From a checkpoint of a small contrastive image-text model.
Model: encoder depths [2, 3, 4, 2], encoder widths [48, 80, 144, 256], text encoder width 256, text encoder norm layernorm.
Rows from block 4 of the image encoder of a small contrastive image-text model, named by matrix and row number. Rows with one number belong to one channel. Each number is 128 + 32 x the weight over its row's rms, rounded and kept within 0 to 255. All counts start at 0.
After each channel's rows are labels from the 100 images, of 14848, where the channel reaches its highest value: "responds to" is what is common among them. Only what is clearly more common there than usual is listed. The data: made-up waving flags.
# convs0: first 3x3 conv (encoder.blocks.4.convs.0.weight, 80x80x3x3, each kernel summed), inputs 0-79
# convs1: second 3x3 conv (encoder.blocks.4.convs.1.weight, 80x80x3x3, transposed, each kernel summed), outputs 0-79

convs0.63 [110 150 136 110  57 116 158 121 128 129 104 121  97  68 118 126  94  79 141 117  87 143 105 113  91 125 125  64 157 111 117 113 106  43 105 133  20  88 169 113 143 169 118 155  78 161 152 100 128 150 137 103 139 121 101  79 119 190 108 129 129  90 133  55 103 104 108 152 173 120 129 131 134 132  79 148 158  99 118 120]
convs1.63 [169 126 105 194 122  73 111 103 143 105 122  96 155  95 135 149 163  38 121 146 152 140 131  87 129 222  99   1 161 171 134 154 123 133 118 102 121 122 143 125 122 110 153 123 102 104 146 112 109  89 146  97 115 151 126 204 157 142 166 129 152 136 126 163  87 112 100 133 132 131  92 106 143 133 104 141 141 170 133 119]
responds to: flower; star; offset cross

convs0.11 [114 179 142  92 119 139 127 151 128 140 136  54 129 120 141 168  98 180 143 114 105 145 125  69  92 166  91  66 113 109 105 126 156 115 141 129  68 131 139 160 155 135 122 104  88 148  75 101 158  94 158  88  89 127 126  43  96 148  79 102 171 106  87 145 134  93 113  84 162 144 110 118 151 165 146 161  68 137  75 174]
convs1.11 [ 91 128 126  73 176 179 166  77 140  80 140 151 139 146 116 126 145 159 105 170  69 159  92  89 127 126 118 177 119 119 162 122  87 158 134 101  83 158 156 103 129  86  78 124  88  75 114  96 105 124 139 161  78 107  98 146 113 108 150 142  93 143 165 158 137  92 134  97 164 151  52 106 158  53 103 118 149  77 116 100]
responds to: ring

convs0.67 [136 163 109  98  30  98  80  84  84 149 164 107 158 155 138 128 125 109  96 134 112 169  89 123 107 128  77  70 156 115 134 119 113  92 120 129  29 104 170 104 176 179 115  95 104 126 126 132 100 103 139  69 107 126 168 104 128 139 105 110 172 139  79 100  78 126 123 125 111 127 127  97 131  75  92  85 140 124  96 150]
convs1.67 [150 137 102  69 109  92 119 117 135 122 164 124 149 160 128 141  91  88 144 152 166 149 104 125 106  87 126  19 136 139 148 150 133  79 143 143 144  81 151 120 168 107 118 145 145 138 129 122 137 186  92 188 163 155 161 151  88 116 137 181 175 131 107 142 105 176 204 188 136  76 121 107 104 136 202 152 133 145 139 140]
responds to: yellow; flower

convs0.36 [138 164 146 110  54 120  12  76  89 121 132 102 166 130  83 146  99 123 127 142  92 106 114  78 137 136 130  72 132 134 127 124 220 128 145 135 108 113 203 145 159 169 126 137 138 133 111 144 159 153  69 136 123 121 134 149 165 146 130  86 204 119 134  89 128 168 135 139 132 126 128 147 152 122 154 134 179 159 156 142]
convs1.36 [ 97  69 112 106 121 146 113  81  99  89 179 109 156 113 122 135 104 114  52 157 214 147 115  51 101 130 144  95 144 111 142 186 139  92 146  94 117 132 131  87  92 121 177 146 115 138  95  91 161 152 149  99 185 122 151 141 143  72  96 163  74 161 165 115 156  94 140 160 145 126  90 163 135 122 141 143 158 106  83 152]
responds to: flower

convs0.10 [130  76 169  89 135 124 120  95 119  65 113 109 160 153 128 136 125 122 136 183  78 102 150 178 150 122 158  68 139 153 146 118  72 169  92 122  66 128 138 112  41 118 161 113 115 124  99 107 111 145 109 153  91 121 165 137 125  99 148 157 106 159 120 110 149 122 135 103 155 139  68 101  89  53 126 130 128 145  41  80]
convs1.10 [110  71 101 174  49 110 143 171 142 126 122 115  82 119 115 120 124 138 181 156 100  83 134 165  90 139 238  96 116 101 116 135 155 131  93 122 191 161 184 167  98 139 101  96 116  84  85 165 111 122 110 122 134 133 118 114 118 122  80 142  99 156 131 185  91  81 123 116  80 123 123 160 139 118 106  89 171 101 124 122]
responds to: orange

convs0.72 [100 126 125 117 167  78 134 132 110 121 140 130 198 167 150 116 129 131 150 126 156 129 117 127 150 150 140 128 134  87 120 155 109  87 155 176 115 133 133 136 140 105 145 150 147 131 177 100 112 179  97 138 121  33  57 202 149 138  95  96 177 133  64 116  45 121 148 173 140  64 174 120 114 143  70 106 129 129 160 137]
convs1.72 [ 71  80 102 125 102  82 128 132 125  85  95 119 138 153 155 122 120 160  95  84 122 100 168 148 117 148 130 175 157  78 149 116 123  49  96 125 118  90 126 125 149 134 111  98 133 130 144  93  97 155  61 138 162  18  72 176 163 112 101 144 138 114  92 124 101 124 140 135 134  28 108 127 131 143 124 142 111 104 153 145]
responds to: pink

convs0.19 [136 147 105 133 131  87 155 145 134 140 146 156 129 158 131 152 135 145 161 105 155 135 131 139 159 136 124 121 134  82 135 126 147   8 115 107  94 114 112 125 148 159 146 158 119 135  60 107 121  37 172  99 122 141 121   0 141 110 168 131  97 155 108 119  96 126 156 114 143 142 127 143 138 140 158  56 120 160 147 158]
convs1.19 [145 110 106 114 117 114 118 164 142 128 155 110 126 181 129 163 135 171 163 117 110 118 152 103  98  96 122 127  98  94 109 117 135  49 101 148 138 148  94 129 119 117 102 129 162 140  55 132 108  17 140 117 136 145 129  13 166 120 148 103  98 139 110 123  27 117 158 132 136 157 139 108 129 147 116 117 144 172  93 106]
responds to: orange; crescent

convs0.29 [143  86  46 144 136 115 103  55 176 138 114 158 160 136 189 127 127 137  96 173 224 108 130 145  91 110 136  56 130 136 179 102 153 150 141 136 153 128 123 109 161 111 210 162 188 101 117 165 104 179 113 108 100 113 123 144 149 101 129 133 122 155 105  85 143 185 123 129 118 132 150 159 145 157 122 158  97 135 133 140]
convs1.29 [114 110 209 113  94 107 116 140  66 140  82  91  79  90 180 115 172  84 167 135  63 140 113 168 129 164 129 192 158 118 109 205 130 113 127 134  87 117 174 102 131 172 124  98 118  90 109  98 113 109 135 171 134 125 118 129 125 137 112  63  77  94 152 155 154 191 101 114 140 140 142 110 130 135 160 143 131 170  84 145]
responds to: crescent; border; corner square

convs0.41 [107 155 183  87 152  96 160 126  68  65 178 122  98 119 143 106 115 192 119  97 134 101 122  77  78 107 100 146 109 101  77 123 147  58 118  75 117 111 142 160  93  95  94 151 140 140 134 160 111 170 116 120 132  62  77 143 100 108  92 127 110 123 111  93 104 141 120 142 104 128  96 117  48 157 109  77 134  71 139 122]
convs1.41 [120 141 113 234 118 122  77  97 103 171 133 124 117  98 129 124  97   9 146 161 169 115 121 144 123 172 110 110 160  86 123 122 149 169 114 129 161 106 166 156  94 136 142 167 119  83 143 152 121 100 141 119  91 128 108 120 138 132 134 133 187 135 128 177 123 123 116  96 166 135  33 171 113 155 110  95 153 119 148 159]
responds to: triangle at the hoist

convs0.64 [ 80 157 154 195  94 136  35 100 110 120 139 162 119 101 127  61 119 118 107  91  89 118 123 183 131 103  60  86 117  99 125 113 208 155  91 155 118 118  83 123 163 170 141  69 113 146 148 101 123 120 130 100  91 128 120 101 128 113 122 105 104 139 130  77 109 146 128 127 151 140 219 129 125 143  95 107  96 116  98 100]
convs1.64 [133 165 168 220 110 125 141 197  85 188 160 157 134  95 136 121 172  61 155 131 241 140 108 122 119 149 114 121 138 149 125 105 136 142 126 173 128 135 141 161 160 185 167 155 122 155 134 164 100 159 120  68 127 170 149 128 155  70 122 113 129 153 159 136 144 126 148 140 144 148 101 113 141 147 124 131 105 108 182 166]
responds to: rhombus

convs0.1 [111 157  96 166 116 139 124 153 120 142  93 115 115  54 122 132 117 135  91 146 155 103 126 121 150 191 138  74 125 129 165 115 205 175 111 179  60  90 125 112 150 203 144 172 108 128 127  57 108 137 103 105  76 112  96 156 175 158 119 102 151 104 127 104 169 101 151 143 182 146 145 116 103 114 106 164 125 178  95  86]
convs1.1 [140  80 155 101 140 160 125 147 123  99 136 155 111 140 163 151 123 108 121 163 108 139 173 120 109 177 182  91  87  92  72 170 110 131 168 113 137 150 122 134 136 139 157 159 145 137 146 113  85 166 104 110 175 171  81  94 108  69 129 138  84  52 230  74 134  99  70  88 104  86 136 118 123 125 111 115 148 131  98  98]
responds to: black; flower

convs0.27 [111 149 107 106  69  90  81 111 119 133 103  84 159 107  83  79 133  84  73 114  62 131 149  78 142 149 126  92  83 112 112 113 203  88 128 104 114 132 105 107 160 136 119 150 163 109 128  91 160 152 102  96 122 122  83  88 177  93  87  47 105 147 155  87 122 125 130 106 163 126 144  89 126 160 102 149 102 139  72  88]
convs1.27 [132 119 158 149  84 122 123 154  96  97 149  82 133 188 186  76 152 156 158 140 142 149 102 151 129 121 145 115  85 126 136 175 159 118 170 126  82  87 165 142  68 146 165 125 154  76 127 134 139  82 153 133 132 163 119 126 114 102 165 107 124 224 145 151 159 131 105 193 166 103 127 150 188  84  63  94 119 152 150 149]
responds to: red

convs0.77 [127 208  98 116  97 119 137  93 130 111  98 124 105 142 153 152 145 117 130 137 121  93  95 137 119 147  89  57 139 110  95  89 145 110  54 133  95  83 208 119 143 112 141 170  85 156 147 171 134 103 101 101  99 108 138  40 126 139 210 139  84 126 117 107 186 151 140 141  96 123 190 147 128  96 135 122 126 142  86 138]
convs1.77 [127 146 159  86 132 160  84 110 112 159  78 130  79 122 131  90 142  95 103 107 155 105 128 141 131 115 127 103 116 184 136 122 132  91 175  87 133  92 131 121  72 150 179 131 116 146 102 111  97 125 177  98 162 121 144 190 108 124 146  92 123  96  93 100  76 199 106  89 106  74  86 143 173  63 165 172 142  92  89 186]
responds to: pink; flower

convs0.69 [ 92 188 112  86 112 145 162  83 120  70  97  94 151 113 143 157 144 127 141 157   0 156 141 127 123 123 181  70 166 103 144 126 105 106 151 142  93 188 176 136 125 109  95  74 144 146 122 144 107 147  78 112  96 157 121 129  91 143 117 144 125 116 175 143 123  72 124 110 126 122 123 112 150  76  96 112 114 110  77 125]
convs1.69 [ 98  60  85 106  89 117 173  95 160  58 137 157  80 106  90 134 106 155 119 107 116 117  93 124 145 117 209  66 151  69 127  99  85 138  77 112 145 156 153 190 131 141  68 122 154 118 105 110 121 102 128 132  86  87 103 151 140 115 108 151 133 140 128 171 109 124  96 104  89 131 115 156 138  60 126  69 114 124  87 116]
responds to: ring

convs0.22 [116  92 116 130  69  98  55 150 149 107  99 168 114 140 134  77 130 108 118 131 106 109 155  98 130 115 104  76 115 121 135 174  50 102 172 109  40 108  77 142 157 137 181 108 136 131 136  79 122 184 148 104 112  88 124 120 103 184 106  84 114 115  94 105 121 126 117 121 120  78  85 159 105  75  77 102 123 132 166 105]
convs1.22 [175 148 149 136 112 163 129 153  97 161 168 174 128 117  84 186  97 116 181 113  98 159 139 116  94  97 122 125 112 108 170 122 129 130 176  77 104 175 140  32 177 145 141 129 114 164 121 122  72  90  98 129 100 167 161 153 166 140 163 151 195 138 151 149 131 147 129 159 108 178 104 105 148 102 179 122 165 127  89  74]
responds to: blue; crescent

convs0.20 [123  81  45  73  81 135 104 126  75 174 120 178 111 156 117 134 125 126 143 161  73 132 132 181 139 151 164  73 136 161 172 152  55 119 118  98  68 129  67 117  97 100 146 136 118 131 131  95 115 157  96 112 191 154 161 117 140 132 134 152 100 140  82  95 126 149 149  91 133 115 117 120 111  47 131 117 102  86 124 142]
convs1.20 [135 111 136 147  99 182 177 182  84 149 145 146 100  99 120  94 168 139 117 156 131 138  42 170 155 106 112 139 119 119 115 113 107 129 172 184 122 114  95  83 107 123 157 142 184 147 125 117  50  56 122 159  77 155  71 174 147 131 112 116 113 164 146 176 134  91 101 125 141  55 144 161 144 101 116 152 164 126 104 129]
responds to: yellow; red

convs0.49 [116 184  67  43  85 138  93 114  97  67  89  90 100  98 134 144 147 100 105 124  47 132 151  90 187 148 109  77 149  92 113 135  90 154 135 178 107 185 189 138 100 133  99 149 129 139 109  89  95 109 123 119 111 112 155  83 147  99 151 127 121 133 172 113  93 153 141 148 120 145  92 146  96 154 166 146 124  83 116 107]
convs1.49 [114  95  77  92 150 164 102  84 153   5 142 126 131 105 140 109  87  99 102 111 128 181  92 116 118 121 150  54 110 132  64 102  90 126 110 130 150 141 128 134 116 124  82 112 122 142  83 139  70 129 138  89 151  91 128  90  97 126 117 174 129 112 103 170 120 149 143  90 116 109  84 157 137  59 109 103 124 174  92 148]
responds to: ring

convs0.38 [106 147 153 142  95  91 121 163 150 150 152 123 234 101  66 155 119 124 117 137 157 109 113 140  56 102 112 148 129 115 107 134 119  77 150 104 125 126 135 208 114 105 113 179 109 156 135 131 221 133 140 112 150  86  83 152  80 138 133 144 125 131  62 134  91 120 135 123 169 130 107 153 114 117 142 118 192 186 155 109]
convs1.38 [118  97 136 137 115  96 123 138 121 109 141 119 240 111 113 121 134 131 137 114 141  97 112  88 118 222 129 119 107 126 129 112 112 121 109 107 120 141 170  16 127 138 130  16 155 129 103  93 181 119 128 150 130 135 126 133 122 146 123 158 123 115 117 141 102 108 113 126 216 123 120 137 156 130 118 140 200 136 158 124]
responds to: teal

convs0.25 [ 70 135 105 146 143 150  94 148 114 123 151 152 175  70  83 132 158 121 101 128 166  89 118 138 156 149 131 134 120 147 115 129  90 128 168  70 113 141 147 170 132 143 136 136 128 145 161 149 166 161 203 115 116 127  38  40  45 154 161 140 117  99 143 107 112 138 150 107 128 200 116 123  96 136 188 124 117 169 149 111]
convs1.25 [ 57 122  90 114 112 124 123 148 147  92  97 104 157  90  69 115 145 165  42  96 132 122 131 119 120 160  82 107  55 147 112  93 121 129 125  85  76 122 138 131  77 130  99 124 143 136 141 102 144 162 144  69 152 104  54  61  78 134 162 129 124  76 145  98 138 129 153 103 133 165 135 120  85 170  82  87 115 113 136 139]
responds to: orange; three horizontal bands

convs0.17 [155 174 113 156 122  83 130 125  86 129 107 101 130 149 180 122 129 147 132 119 146 137 161 135 160 152 145 136 118  89  47 126 113  58 155  27 101  98 145 123 163 117 100 145 129 153 159 147  86 172 154 125 105 148 125  62 165 155 144 139 154 149 103  99  87 129 142 140 127  62 126 140  68  86  92  45 148 137 138 120]
convs1.17 [141 110 132  97 121 129 140 142 136  99  95 109  96 154 177 157 112 162 141 147 109 126 126  93 133 115  91 110 163  94  18 138 137  79 107  27 117 100 142 135 110 110 128 147 163 102 118 137 101 178 140 176 151 164 150  71 129 109 124 123 142 135 139  97  52 121 154 121 118  56 142 128 116 147 146  73 137 189  79 142]
responds to: green

convs0.15 [136 110  59 166 133 143 123  78 108 128 175 105 124 108 185 142 168 189 142 137 149 129 127 162 154 109  64 106 145 147 130  69 150 101 153 119 119 135 147  97  68 132 177  97 170 121 126 161 195 150 108 136 169 114 138  65 152 141 118 164 155 130  92 147 170 162  96 138  61 120 122  93  97 147 178 199 138 114 105 130]
convs1.15 [ 95 112 214  93 126 117 149  89  88 118  89 167 124 142 126 125 150 109 108 112  56 136 151 135 191 167 116 182 160 112  91 141 160 184  64  84 110 139 151 138 144 123 138  92 148 108 124  89 110  68 157 121 100 170 113 110 139 119 115 106  70 161 174 170  89 152 168 183 149  99  91 164 104 114 140 153 138 161 128 149]
responds to: black; crescent

convs0.75 [112  95 108 105 135 144 104 105  74 187  83  94  95 121  92  91  98  79  71 110 148 105 127 137 145 157  83  59 110 166 139 133 175 147 148 149  84 108  92 104 126 119 119  12 173 129 136 168 169 146 120 129 101 129 145 149  88 186 129 113 132 131 123 144 160  99 140 109 125 169 104 110 107 139 159  59 115 119  94 101]
convs1.75 [110 160 144 118  95 119 114 144 105 142 119 132 101  44 241 133 135 106 156 108 146  84 114 147 108 174 117 146 163 157 110 115 107  80 155 160 184  97 133 136  84 131 117 153 176 137 116 163 136  68 115 122  95 146 108  93 144 148 115 143 124  82 118 111 111 132  77 135 114 136 129 168  65 110  51 198 114 153 156 121]
responds to: green; crescent; rhombus

convs0.52 [105 133 103 134  96 130 119  68  47 137 128 107 132  77 127 138 125  85 101 106 126  71 137  96 114 125  25  27 132 147  93 103 135 143 118 128  40 112 121 120 112  90 122 111 110 131 140  77 114 144  65 113  87 101 126 141 138 113  96 117 109 136 101 161  96 125 100 147 134 140 106 128 142 197 112 169  98 142 134 142]
convs1.52 [148 177 184 145 121 181  96 108 113 119 138 170 131  97 132 173  67  39 132 204 143 136 146  92 137 115  98 110 103 116 115 149 125 136 117 161 175  52 144 100 157  86 128 158 143 185 145  90 112  92 181 101 134 135 118 148 140  94 130 143 117 125 189 100 139 136 121 143 116 198 109 115 112 152 156 148 122 145 190 157]
responds to: diagonal split

convs0.34 [ 96  77 177  97  95 102 228 196 175 137  89 168 138 143 140 112 169 132 141 121 150 113 118 138 127 120 126 119 110 189 131 144  92 155 137 131 137 148  73 144  83 114 172 171 174 119 159 177  97 166 148 140 149 116 134 136 122 143 175 183 123 159 123 221 153 146  97 141 111 149 163 137 133 180 164 119 124 107 148 128]
convs1.34 [ 94  97  98  82 159 150 113 210 124 167  93 127  88 100 121 145  99 114 121  87  70 121  98 104 137  90 103 210 140  93 103 126 146 133  69  85 114 104 110 121 167 119  77  66 123 133 115  84 126 103 140 106  51  93 136 136  79  88 148 104  74 122 127 146 164  87 112 116 137  98  85 114  89  87 143 120 142 116 149 122]
responds to: crescent

convs0.5 [ 95 185 104 103 114 121 109 120  99 123 133  74 109 120 154 177 123 113  81  63 165 105 126 141 119 111 107 105 141 103  87  81 164  95 164   4 134 143 160  96  99 130 126 172 127 137 159  78  88 127 139  80 116 116 141 111 153 164  79 138 174 100 121  66 108  99 110 104 101 126 118 119  99  63 107 137 155 115 130 100]
convs1.5 [140 130 149 155  77 112 162 150 127 129 130 106 110 123  58 136 138 111  70 113 104 182  89  72 112 144 120 108 141  93 180 145 125 102 128 255 123 115 127 127 127 101 154 141 110 149 142 127 161 108 110 125 146 141 141 144 146 136 129 122 114 159 134 143 151 129 163 100 106 119 147 118 108 113 152 160 175 125  91 174]
responds to: yellow; flower

convs0.40 [147 151  64 180 170 103 127 139 102  39 169 102 136 154 140 118 109  87 130 167 121  86 164 115 155 132  43  90 158 164 146 112  39 127 121 146  50 112 189 164 109 159 103 151 136  96 131 179 137 135 140 111  82  90 145 131 128 121 153 121 113 123 121 149 159 158 137 127 102 114 110 136 141 154 119 151 151 129 152 183]
convs1.40 [101 137 108 134 180  93  90 115 142  87  56  53 147 111 133 135 120  11 131  99 137 152 111  80 146 127 145  63 120 139 114 114 114 119  90 150  77 130 158 125  89 147 119 123 152 101  76 113 126 127 129 130 144 117 145  82 112 141 112 138 147 161  84 206 150  93 100 119 152 120  66 100 147 125 136 112 128 131  69  92]
responds to: circle

convs0.2 [ 82  78 100 189 113  92 100  87 130 146 107 114 105 100  76 141 193 144 128 151  58 128  92 189  79 121 160  54  99 118 138  85 164 150 138 130 141 125 151 108 111  98 191 163 178 125 165  88 117 170 114 135 128 108 106 190 112  78  85 102 134 182 137 135 124 130  98  77 135 144 150 127 130 161 115 140 143 145 128 114]
convs1.2 [135 149 157 143  95 120  90 168  94 159  95  87 100 102 249 114 149 130 206 113 140 104  66 101  96 164 161 171 117 122 135 154 170 139 151 111 127 121 162 153 118 124  81 121 158 120 137 138 158 142 119 176 123 146 155 160 169 160  71 146  95 102  97 127 105 129 132 107 127 137 138 195 165  91  96 125 113 189 100 129]
responds to: green; crescent; offset cross

convs0.50 [170 134 108 112  52 125  51 103 148 103 109  83 128  88 122  99 109 132 100 111 160 117 109 121 104  93  87  93  98 120 157 105 132 151  66 113  91  48  87 101 145 154 105 142  92 150 111  75 103 131 117 146 101 102 104  57  74 122 149 150 116 145 123  95 136 116 148 114 105  76 129 158 126  95 130 144  53  89  83 160]
convs1.50 [119 148 127 154 119  97  84 142 114 127 160  94 113  84  78 147 108  92 101 114 127 102 133 107 133  98 147 107 177 149 108 158 133 105 149 105 149 193  85  68 135 166 125 119 130 152 101 149 136 131 123  76 140 113 140 105  91 149 161 134  97 163 104 158 121 118 138 117  99 255 124 123 154 130 213 119 141 171  92 165]
responds to: orange; star